From a checkpoint of a small image captioner.
Model: 12.4M parameters, 48-pixel images, encoder arch shufflenet_v2, encoder norm batchnorm, encoder activation silu, encoder depths [4, 4, 4], encoder widths [96, 192, 384], decoder width 256, decoder layers 12, decoder norm layernorm, decoder activation swiglu.
Rows from block 9 of the image encoder of a small image captioner, named by matrix and row number. Rows with one number belong to one channel. Each number is 128 + 32 x the weight over its row's rms, rounded and kept within 0 to 255. All counts start at 0. Numbers have three digits each. After the name is the row's rms in percent of the matrix's.
Before each channel's rows are labels from the 100 images, of 14976, where the channel reaches its highest value: "responds to" is what is common among them; "patch colour" is the nearest of a few named colours to the mean colour under the peak. Only what is clearly more common there than usual is listed. The data: flat shapes of many kinds, plain or patterned, on busy backdrops. In brackets: how many of the 100, against the usual share in percent.
# p10: first pointwise conv (encoder.blocks.9.p1.0.weight, 192x192x1x1), inputs 64-127
# p20: second pointwise conv (encoder.blocks.9.p2.0.weight, 192x192x1x1, transposed), outputs 64-127

responds to: pink shape (46 vs 21.8); hexagon (40 vs 13.6); its colour: pink (36 vs 7.9); largest shape: hexagon (32 vs 8)
patch colour: pink (36 vs 11.7)
p10.49 092:106080140163190149165206137129149152066137130165122137103108152129107121127154075152160170123148241153102167107171147131183128121132172153126169183179133160088164189128173142093167144105184111
p20.49 110:068134135137105151125116121100102151143077111113108093155150102153081076114158115112115158128113164167123169143140122112050083143131104122124081135104079119122059136125105163111095157123143154

responds to: blue shape (91 vs 22.4); its colour: blue (37 vs 8.6); ring (32 vs 14.1)
patch colour: blue (67 vs 1.3)
p10.127 091:103085112137127120177139178128104150136108164141135198180087160183109178176134123167142182116101122108126174120170113122126174138166111106130123150144176202189140161147138154142124166065133122
p20.127 092:092185086128149139158116145097084167112061106135104104152134115108091054112148116126117156161155144121125124142142152104135065141146104136119118134142137158109097135120037118107135159142123161

responds to: orange shape (66 vs 22.3); pentagon (37 vs 13.9); its colour: orange (37 vs 8.6); gear (33 vs 14)
patch colour: orange (27 vs 0.7)
p10.34 092:151142135088157123103186180154148121087108136089157116162165144073128087127132105079163118151155150140154131155094207112161160131099168178150119130177102109140217112136141155120155132166165128
p20.34 091:116204131122156138133158128112112046130111128118109089164070139127094108129151165120127131115140095118114126143155142072143138152135184138142115165112138167162119124117142140106115091111120117

responds to: orange shape (58 vs 22.3); red shape (53 vs 21.7); count: five (46 vs 18.1); gear (32 vs 14)
patch colour: brown (52 vs 26)
p10.69 093:135101141132144080079127135136142148091131072159214093117113170106183109155105103118135140101121103081157132152125212110050169118117119095131106072105066107156093053147142136101112126131083124
p20.69 093:145066103099127164127109135123150151093113099094136101130121110103119162108174079126107141096096102132119151095129131116107112106120095125112143092134106113097089129139124081125115122103073119

responds to: square (53 vs 14.2); pentagon (52 vs 13.9); largest shape: pentagon (36 vs 7.8); largest shape: square (34 vs 7.1)
patch colour: blue (26 vs 1.3); purple (25 vs 3.2)
p10.124 100:158145099105085081132127125106154129040120120141132133086136200111095110118135129110122093182104147109097075070120120085136071140129057108106099187113124141092108147094097106157086112135092141
p20.124 099:115154158118179127172067120101108118078133089110139123129082124138023073147122146129146133126114117065063119084158156109137105120131111151139130140139173178089132159139106136080116121123133127

responds to: circle (36 vs 13.8); hexagon (32 vs 13.6); largest shape: circle (32 vs 8); its colour: black (30 vs 8.4)
patch colour: black (31 vs 7.6)
p10.1 108:110128139073116051129078055134116108079135060120134130146153158082128126096096151105135117107109155061107109140084047090091091116120181112143090160062105114128067143118050104124136084129137085
p20.1 090:113143158129062095120112104050074148177094132112064086133139154183118105134113123079104114119141135190126155135133150128089099086144169142103146110143067133074095134123121095130112178147168020

responds to: blue shape (89 vs 22.4); flower (49 vs 13.5); its colour: blue (43 vs 8.6); star (33 vs 13.8)
patch colour: blue (69 vs 1.3)
p10.10 087:145096152117169092121139123166165159177165123138121129106094148208145190144170127167092145169110197129091105176111142138168184161139121099120138113158177165090166130125129140189121117130105119
p20.10 077:131159084134168162077070112182137074110133098169114075075108163114176166145125117148159105097096093118096140103131122120125104115108142116128097139133132159142151090110122136118131171101079147

responds to: brown shape (54 vs 22.3); cross (48 vs 14); its colour: brown (43 vs 8.3); star (42 vs 13.8)
patch colour: brown (52 vs 26)
p10.72 099:129111108133145098186077110133085130062160082115092142076120121131123126064163112113060125150065152101081085094137138114100076100133124131087134129126116128105070139066108064140114114075115118
p20.72 110:153153167135177080108139057127146112124139130146126173066158161096117119173097113168111108130052161081053114167109146115094148156088083168101085168115194176106153087076110143134119152137158100

responds to: yellow shape (65 vs 22.4); gear (56 vs 14); cross (32 vs 14); largest shape: gear (27 vs 6)
patch colour: blue (27 vs 1.3); yellow (25 vs 0.9)
p10.147 094:184175134116149073104125109078131135078169097117148115120190141159133134127155116169081136158114123112096093123182153119106114188151121124107155165132135162104111122101126112144131084130131192
p20.147 082:099164136135162162133078054150133148078141098078150107113120111075079120101144086079129125148149165116057076143132102165122092125195102128138127098118136188134121141127113105127131139139194158

responds to: pink shape (57 vs 21.8); hexagon (48 vs 13.6); its colour: pink (47 vs 7.9); largest shape: hexagon (44 vs 8)
patch colour: pink (43 vs 11.7)
p10.145 097:153144128143163111154154086159092145107120184157100125119147105054086121102131107112140111111116190128145088079164100116174126111126171181105159166149146135141122155050047113143086057140180150
p20.145 109:147121107140122174157136146145119110167112169154140138141105145154148106137108103141128125136134109127136114139117126129213167093143123109118176102136095120164172088158155153180166108138157112

responds to: blue shape (100 vs 22.4); its colour: blue (46 vs 8.6); flower (42 vs 13.5)
patch colour: blue (65 vs 1.3)
p10.150 098:117137102110125119076118111146130130162013115089141070088082126159114140130119118155131125095109116117145103106126101112153128129191128108120131107104160204119085116094096101146072109151081149
p20.150 105:097019136163138126124130120115158099109114149121134140142220115136102194141098119142101130139074104136122150087122115156092136110114093107130160129124099134120140153129133133151147126121133123

responds to: purple shape (70 vs 22.1); its colour: purple (52 vs 8.5)
patch colour: purple (58 vs 3.2)
p10.141 112:103115120118111044158106099118099131112193070124160143079106152138085125124146119152108119142019142054127066158131102118134142114112171166100163103120124137114125182015073115118085110115124117
p20.141 107:226118146123100131116081193118110129159088073120117159101078075149164110128173159078091148052097144201222101121121113114126134062149177093134153122103080124142082086144116132159106172225161115

responds to: pink shape (48 vs 21.8)
patch colour: grey (65 vs 37.5)
p10.166 099:050132083114134117105085110140088135149106108150131134123126113119077096122131139139126114106111109130062108072126137117116125049137143145122153121092130115054125118132154113000117143153064094
p20.166 114:134127157117164105146115140100060148091115111049166174110129076093048079175180119182092154090125137089095180111125066101157121129089110133143125169098130156139096187130094157078053078143136105

responds to: grey shape (81 vs 22.1); its colour: grey (65 vs 8)
patch colour: grey (71 vs 37.5)
p10.92 099:138116111076119140105115123083095109131094144098110104120117065018082088100065053100123100104110114119150103064082130104165087141050097085104128131115127107105061118092093136140100098129140132
p20.92 091:145172130109121093068126052094174181127093100100147184162138143151138111108095134081128116110102109186130147171109130115123133075173118150088143117111088123164098150141105123126099152190177107

responds to: green shape (79 vs 22.6); ring (65 vs 14.1); teal shape (49 vs 22.4); count: five (43 vs 18.1)
patch colour: green (55 vs 4.6)
p10.146 109:116096077094109109131097092154132130120117073143124144096106146126163140150114156147149104133118116139150080099126114095145159126052105133107125128091161000158140140067078084139084115123119119
p20.146 106:187057101124121072127113175150127127128099137130127119098140100143064115119135139118084170133121108122114136094132172135118106104126092102122104083140148102107131137168087136117099131126123143

responds to: grey shape (84 vs 22.1); its colour: grey (74 vs 8); circle (46 vs 13.8); largest shape: circle (38 vs 8)
patch colour: grey (69 vs 37.5)
p10.173 103:131118164114126168090094148110134137099111102115148100120183143060155071128083109162073086077142123123132079156069115048094131145127151108091139095153052104131114155091100116095061079094146109
p20.173 094:157140158100148074072114127092139129140160098114130119099123113060126104114119098136105090108071147156171139143143152120103151093126147094115170106132135104102095170093157170158102172153160122

responds to: ring (33 vs 14.1)
patch colour: black (34 vs 7.6)
p10.68 103:092119102141140128130146118115035017157117166037085111151111075083109117134085114091115130125105061150116155138121120126111126136113151158161071080119133097057175111133142106046119155137108072
p20.68 107:115118167091150108128112042117118096164121093080139111118153151107108117107144070055159184149140110136107158113188111168083098098138135182148131203144141199142076081187111097145135141123154103

responds to: teal shape (68 vs 22.4); green shape (53 vs 22.6); count: five (43 vs 18.1); ellipse (31 vs 13.2)
patch colour: green (45 vs 4.6)
p10.133 132:101116140107127023119103114110141171115123073161139149105134167125160125115142177134121132151091140078125050109132158125116122121111100122071130074121098110138133137031022086151060061130117142
p20.133 110:111153096167138115114145138105113170137143111134131139099151099144102131160134134123151162137126111057065098151166118100127095195155031123188130152073152133121137157170062123125190092131156156

responds to: star (56 vs 13.8); red shape (45 vs 21.7); orange shape (45 vs 22.3); largest shape: star (36 vs 3.9)
patch colour: red (36 vs 0.4)
p10.86 091:160138177180142136140164160184116141189120153082147143128147172148062170105149078095146140213099111101118108134129204164075087152123130118131146074167150140135193101123120112141084114133125158
p20.86 073:163113121124208162155138156103150162130101093139134205129190169144104165136152137134158163181169150158176141111168100057133125083104150159125126137170168128149114168104101166182102129183138141

responds to: purple shape (58 vs 22.1); cross (35 vs 14); square (35 vs 14.2)
patch colour: purple (30 vs 3.2)
p10.91 104:152162124120131047149115102131185102137150096163142133080101188139102136132125154160125136171090136079102057091115164120057135140111123128112128106102114111141068127087058079129088095173101165
p20.91 101:079119110132107197160123155129096098101115102182123118171114135156130146104145086190121127130106123182110160074097164123114077079115128124090134097197079114099144129133134135133154159116108127

responds to: yellow shape (80 vs 22.4); its colour: yellow (53 vs 8.7); cross (43 vs 14); star (37 vs 13.8)
patch colour: yellow (44 vs 0.9)
p10.24 093:160161121095136117126115093166106119093083110091147095084157147105069097100178112137155105159086140084105076130156170134168111145221151081110116124139122187119125142084065083141074088164127158
p20.24 078:151174146126126132123106092101151168094156113117119115071142155142125102129138133154140112153100136118115117149121094136102130192114118140132103117064143134118135121100134135079172135119153121

responds to: green shape (94 vs 22.6); its colour: green (38 vs 8.4); count: five (38 vs 18.1)
patch colour: green (73 vs 4.6)
p10.0 095:113140106106125090185044121156148131111094122191131153148130126124187137111120170109121114144121154103145085138127117074114113154090146122146113150082131038183094144104062069169113119165134107
p20.0 089:128198124120102078093132123075145098139096126186115155123113150156200162105081113115130127125103146161103145080100205079165139132112140105088165093194111091107150125148164143146116161094120110

responds to: purple shape (65 vs 22.1); its colour: purple (58 vs 8.5); hexagon (36 vs 13.6); pentagon (34 vs 13.9)
patch colour: purple (58 vs 3.2)
p10.46 090:176137117159136117170097109135114132159210081124108141097091133149098138103157105130127162166102157075124070094108140108115110104144145109132161154142159123110077254055124125121104145092158111
p20.46 091:122083167147089072143125142129111142155057150122091090081075185114088132119133036160156114144057140133086067099136156092110134158157086131126120122145124154079143182164135186126127127137135133

responds to: count: five (48 vs 18.1); ring (47 vs 14.1); gear (42 vs 14)
patch colour: green (25 vs 4.6)
p10.155 088:126095127126134102097120123104147143128098131196172125127108138116249141162103175140133091096136126125121090136084132140117119154114113095119113116133102145078144124106103108140075121161133168
p20.155 106:082224158129125107108148084142129122104138133147164115111128188137173129081122160126123055154128146103092099192106146150192194141137094162084175115101119142142214139137117108097216118129145107

responds to: green shape (72 vs 22.6); its colour: green (47 vs 8.4); ring (44 vs 14.1); largest shape: ring (35 vs 6.3)
patch colour: green (31 vs 4.6)
p10.8 113:084103129067115078136116104159100118166080141119098114113119109105126128118082139129136101104122141107144072134095103108159105151069159158092137124098164000154113120074093090141069136144148113
p20.8 098:071148144150149229115100108086104168142111113116106126165143159094118100144131112130159125138134135109101127109175125102155138151123155164167115171099100171123111173128113120126128120158140102

responds to: red shape (81 vs 21.7); square (43 vs 14.2); its colour: red (36 vs 8.2); largest shape: square (26 vs 7.1)
patch colour: red (44 vs 0.4)
p10.62 117:140134091093125063148137085154123126132136122138131131108105146121129119121119094127159133149122116143128045086121157093083122088125134154045095114122124135102141140062047050156088030157118138
p20.62 096:140115168072106163209105172187148101121118156131098095162091118108162126123190101159120139121152176165171155161122179120104079124154169115119109104155085098104143128077130082150138187113095144

responds to: grey shape (95 vs 22.1); its colour: grey (78 vs 8); circle (48 vs 13.8); largest shape: circle (38 vs 8)
patch colour: grey (79 vs 37.5)
p10.42 110:142117152029127134102121140116134113124112166103099035127164121077135034129028156129107056067137139126118093131095092114147092130043116125110146124111110118136121140101112118117096128134155120
p20.42 098:136097137122132190193102163131114122122138132158120102172096097150130134150134227128093111097178141123134106116105102147128125142098154155170136132132106111159132096113165116130144113132135154

responds to: ring (39 vs 14.1); hexagon (31 vs 13.6); largest shape: ring (27 vs 6.3)
patch colour: green (30 vs 4.6)
p10.65 097:124134108084157131174118145161073140109122149090137112137130135104093127142157115157157111151137175144116164155110125125248113110132188165157136133106168141128134120147152164060158151179114014
p20.65 094:135129164122112147135180129091148120142107109142120084082188147192145169141174135184158142119094140104131167134112133116150130068128049119137163142117106123145143173128079156096149086118134149

responds to: count: one (41 vs 20.4)
patch colour: black (33 vs 7.6)
p10.74 098:113142109143115211114167137090117054121141143136138094116102137138105083152114119116098134107152101175104133115069135156130139129096139140223106121153095138110123070126206191099134202141162148
p20.74 094:068120106112099133129134083149162115073151150122200126122135130137149157087155176106168158150150120102076183112138079158115139098149139178141141188128131173148112161159157126142142130099117158

responds to: orange shape (66 vs 22.3); its colour: orange (59 vs 8.6)
patch colour: orange (40 vs 0.7)
p10.114 099:157114074157102129127121064132099153075169092099105097101148107114108067060148086142115099132132125068082101103144164055129140134143107144084128148165078145154080130086078121160102072069104133
p20.114 098:104176152138127105100075104108194132106105106135139181087163190099118199139094123174140114132071077124054103096101126101111165142122101166113113136123142158106187127121145152097142127139089132

responds to: purple shape (100 vs 22.1); its colour: purple (65 vs 8.5); cross (34 vs 14)
patch colour: purple (79 vs 3.2)
p10.76 091:155155095101121111118139146106145093154228132141145098112155151148128111134106110160164124160116125142134106125170127084133107175117056144140151136109115117141158200097159151120141149076156108
p20.76 091:139044148120112096140164144101137129116104150153121120085073143105122124139105109156111120147091176156089152125100070146188125139141106168137144093133085147108110136108152107145118149138095115

responds to: purple shape (100 vs 22.1); its colour: purple (65 vs 8.5)
patch colour: purple (67 vs 3.2)
p10.190 098:094135072082104057173092140152070114197173114130108129118118089172090126144148178144145111179092117138156098099152103098138132071140112145103151160099200113148156186075096055117125101109092086
p20.190 091:156146139101099111148092182160126147149094046134092165117154109173137158103102134129073135093091172178116099124106125096145133167162171095113156157137153156116095076184139163147136107189139153

responds to: blue shape (55 vs 22.4); circle (52 vs 13.8); count: five (38 vs 18.1); largest shape: circle (26 vs 8)
patch colour: blue (25 vs 1.3)
p10.89 108:111133131131115110112149077120134127078122094101136117072144147126212117160127185119136116077085138081161041133145091127114137174161103076080088114100099163106130111081052085110084080124145156
p20.89 103:170105101194126136118132141175107131190179133119123142106111113132114127185123073129156166141153061094126092068193169082075073157131123047140098158189182138124086137143110134153114132119081133

responds to: purple shape (99 vs 22.1); flower (36 vs 13.5); its colour: purple (36 vs 8.5)
patch colour: purple (27 vs 3.2)
p10.44 098:079135089067080101116143075120084082199185114149134161184139104190111134140118181131139080143111076152118119086149043126166153154103104154138133127107186133142166150136113124100118109134114096
p20.44 089:103144120117126133105145098096144118106176062064142101145136069118137103129140145150125106082102045119133144092171146119087100122140131141141102119136134142077130161137144105085113125094122090

responds to: brown shape (60 vs 22.3); square (37 vs 14.2); star (36 vs 13.8); cross (34 vs 14)
patch colour: brown (57 vs 26)
p10.32 091:161107175168118138174091141102183146104130103134114148103138105127081145079130080107142133186148160118153142139102170196087124192085121121104096092136111112117099108121103156193148094135149157
p20.32 087:139091112153146110117172102066166126132116142079140110108207113108111095123162121162174143164103151140103140111108110126011108134140145111090101145112141122076115137144081075076109155163136148

responds to: square (75 vs 14.2); largest shape: square (43 vs 7.1)
patch colour: green (29 vs 4.6)
p10.79 096:147116127128128136098172136117149155139118140178117135158138148129116154125102137143159130137159090159103168142108181125172129207083099171131174194135162128155193095163135146135135114169096170
p20.79 101:142146213087131147123153124135111132128142119166147170108128114123100098142152146147156157143160173091113119146149195151125190177138156123182184155127109126190146154122128127171112107109163117

responds to: orange shape (90 vs 22.3); cross (35 vs 14); its colour: orange (35 vs 8.6); star (33 vs 13.8)
patch colour: orange (42 vs 0.7)
p10.4 098:141146092148177140069143131132155161139073079093228067081128198144104109131154120123119121136082123111188109133117218153125152120114075087139030133175089154133131087102147127129080105136082144
p20.4 087:187116143175108097148136141228119146174059114106116149065173134087116115134102113159124152149130130121114084130150121136118165105181146128095148127101178125193115121102136087137129142106076123

responds to: purple shape (76 vs 22.1); its colour: purple (58 vs 8.5); circle (44 vs 13.8); ring (37 vs 14.1)
patch colour: purple (63 vs 3.2)
p10.117 090:135160138144163091163118135122164118120205135138142109120122145175117133145135145166102137197120165116166112105124098125115098062088139150144141177118175072118077223126139138151153128108174095
p20.117 104:127229137143134125145102154144121125115127094144134121144195114169132144134133132116144152087175102132145127082136149147120149097091124139110181104141141105210125107140147137121110113134112107

responds to: gear (50 vs 14); brown shape (45 vs 22.3); count: five (38 vs 18.1); hexagon (34 vs 13.6)
patch colour: blue (27 vs 1.3)
p10.148 091:152121129127135077110135124126180167089101094146153134124064208100149109166165116145150110102057140111109104131115157140086120097129138104131116123125106171124079154104121111118117098151118208
p20.148 086:101119162124102191131129083139128121129138098126132140160120133126121142077141111113134087120132091135166135103105130178173143119136178158053115105159118127127128107131162148097147135179121093

responds to: pink shape (79 vs 21.8); gear (36 vs 14); its colour: pink (34 vs 7.9)
patch colour: pink (36 vs 11.7)
p10.110 096:099156120148134069156138149165118150132171130165088168147147098169099160092185163161127183161157140164090119115171127110143141126145160165110189173146119134066150150108122048102148094142124140
p20.110 104:139128145155166126127162108111113115142157153150097144157126110227162098149088165100162112118182110135137078150145147094110169151098070095174145143144104092130178137119118185179157096143192102

responds to: black shape (61 vs 22.2); ring (42 vs 14.1); its colour: black (42 vs 8.4); largest shape: ring (32 vs 6.3)
patch colour: black (26 vs 7.6)
p10.160 112:148130127024116101105127127124115096165174149114113064129150115129119058121080145140136066122130127130106099136118083083156082146054103127134151158105128095133134174100106133116138124127132125
p20.160 110:140100156103121131105143116126116158106080098143125128052092128131083116116113047118147131126108156163116135160132122176152097108135114160121100131073119164084114130126074114131135069130110140

responds to: red shape (57 vs 21.7); cross (40 vs 14); flower (34 vs 13.5)
patch colour: brown (61 vs 26)
p10.184 095:139073122209119111172095065126172135075122109101116108163146134121140100085136122122100187163126177104107087123089191147126152170089162060127098137163115135121112140136119143187081092072129124
p20.184 083:110170135206098112178101164170088128163081124081137159127100083121070064109120144097117082106183108093125092163129126119167120121142119101131135143135111132146109135128119047126136131126131144

responds to: crescent (35 vs 13.8)
patch colour: black (30 vs 7.6)
p10.119 095:106136178113098083151097120102097069185119130135144125162106087104132142102082091094096119142117102110122119114090120110134079104072157124124074077107168062080072136106153084104122103140139131
p20.119 106:099130074132031139114126124116141158158132130132119091150133124153159114042137146076133096144111139152139095147060138133144168088075158100104186114128071105147162064089104133130163126146114183

responds to: green shape (79 vs 22.6); ring (69 vs 14.1); its colour: green (58 vs 8.4); largest shape: ring (53 vs 6.3)
patch colour: green (43 vs 4.6)
p10.22 112:124054108096092135173135132178096115134045087109114137115093127120125142133072129124171099138126114138162116102078120133147119125077113137099081111110159014142159154113090124144111114104121109
p20.22 092:220160136111087046145152148183148077147117111125111128132137151107112127196119108160128163109124091146163159100130063068105162141161114144125150154112061139146118138122170135119102111130144151

responds to: count: one (48 vs 20.4)
patch colour: brown (52 vs 26)
p10.105 098:074118048161141200154137161097115090123113128081117133069128090124129137128134139097106137148122109173114107101181130140138116158168121107173090071153116159046137110078202114102133158114129130
p20.105 105:078125089131106118066185104128171142101165135133209142150151163121125162121179139108169193148113126115124197193148129159146164143116095157132149172103125104180151127125151129150224108141162214

responds to: count: one (51 vs 20.4); bar (35 vs 13.9); its colour: orange (26 vs 8.6); largest shape: crescent (25 vs 2.8)
patch colour: orange (26 vs 0.7)
p10.178 101:101080147111108119137102085149125179107078061092154148086150163133090110112136095117106110099042139061159086117115141031148120071131111062058107107136127147175110127097088103155089085072162099
p20.178 110:083183137102132158115136074101180152086127139142166118031188189100138176105127153160170105149120133046044113103112129139137154169135114178133139139121174168140185142097152141101154156136095118

responds to: hexagon (43 vs 13.6); pentagon (34 vs 13.9); circle (32 vs 13.8); largest shape: hexagon (32 vs 8)
patch colour: pink (32 vs 11.7)
p10.59 091:130114154098178151133141188134166141105127191174123142068081162095124130118139099150136134142161204172104140162115143144196087128111164174151131164110111108109134167123132124128128156182138118
p20.59 097:129097112145146150147120114125112094117116134113085114176143082155140112150125122121132164121124165139147149116159145122049085124128109098142058120123092095079102109111098134113077151119103134

responds to: grey shape (70 vs 22.1); circle (37 vs 13.8); ellipse (36 vs 13.2); its colour: grey (25 vs 8)
patch colour: grey (64 vs 37.5)
p10.81 096:096146127109135097111123078159130119172126146130177109150166110105153074179102174122168070120142113112131102111124085089120121072119113145115158104126137115152147113071047088093079071159115091
p20.81 093:155111094113104146101109117150074159141042102108087144144078091139059028118118066117121173086091087134170125109160125170137093069113121136143089129071143109085057087154083156099124114126119129

responds to: green shape (86 vs 22.6); flower (46 vs 13.5); its colour: green (43 vs 8.4); star (32 vs 13.8)
patch colour: green (74 vs 4.6)
p10.100 098:113117119126132102185094146188069151126098089117121246109114115131095203122142156097155137158114125142171120107168163101139170188087142116134104131119145000143147169121137117131115113110142127
p20.100 103:125031161126090126193147158168148150135136150099107108133156105109047116130153160131140119174170112108122104136109117131090134133134116140089142114123113118129118144125134110102117160159114116

responds to: yellow shape (91 vs 22.4); gear (40 vs 14); its colour: yellow (39 vs 8.7); flower (35 vs 13.5)
patch colour: yellow (32 vs 0.9)
p10.140 100:131139098106138131153139130147151091083121082057139079135101153173095134148155147151111130165117121161141115132156133114097104132171142087144122119114181204105159120134129121147154094144102125
p20.140 103:102139130128118119131115122000090152145095114113121118213112146132094126142131109129047123118146143159134140144118123128113088140171154069120093129119111121117071184145082166104144120148167145

responds to: yellow shape (68 vs 22.4); cross (42 vs 14); its colour: yellow (28 vs 8.7)
patch colour: blue (26 vs 1.3)
p10.38 107:134154125126116079118111102136151147167147135112139098139107140150131151093134153161101160100111160109124105108127172150134108122182138073093163116130101151135083122087038070147113033081122162
p20.38 098:164139141132127000074113097151150173180130114111112149133079069142117108167114108074085152085141123097135126168127081106168152183123048119143104117059141144122083137159122164114161106152166148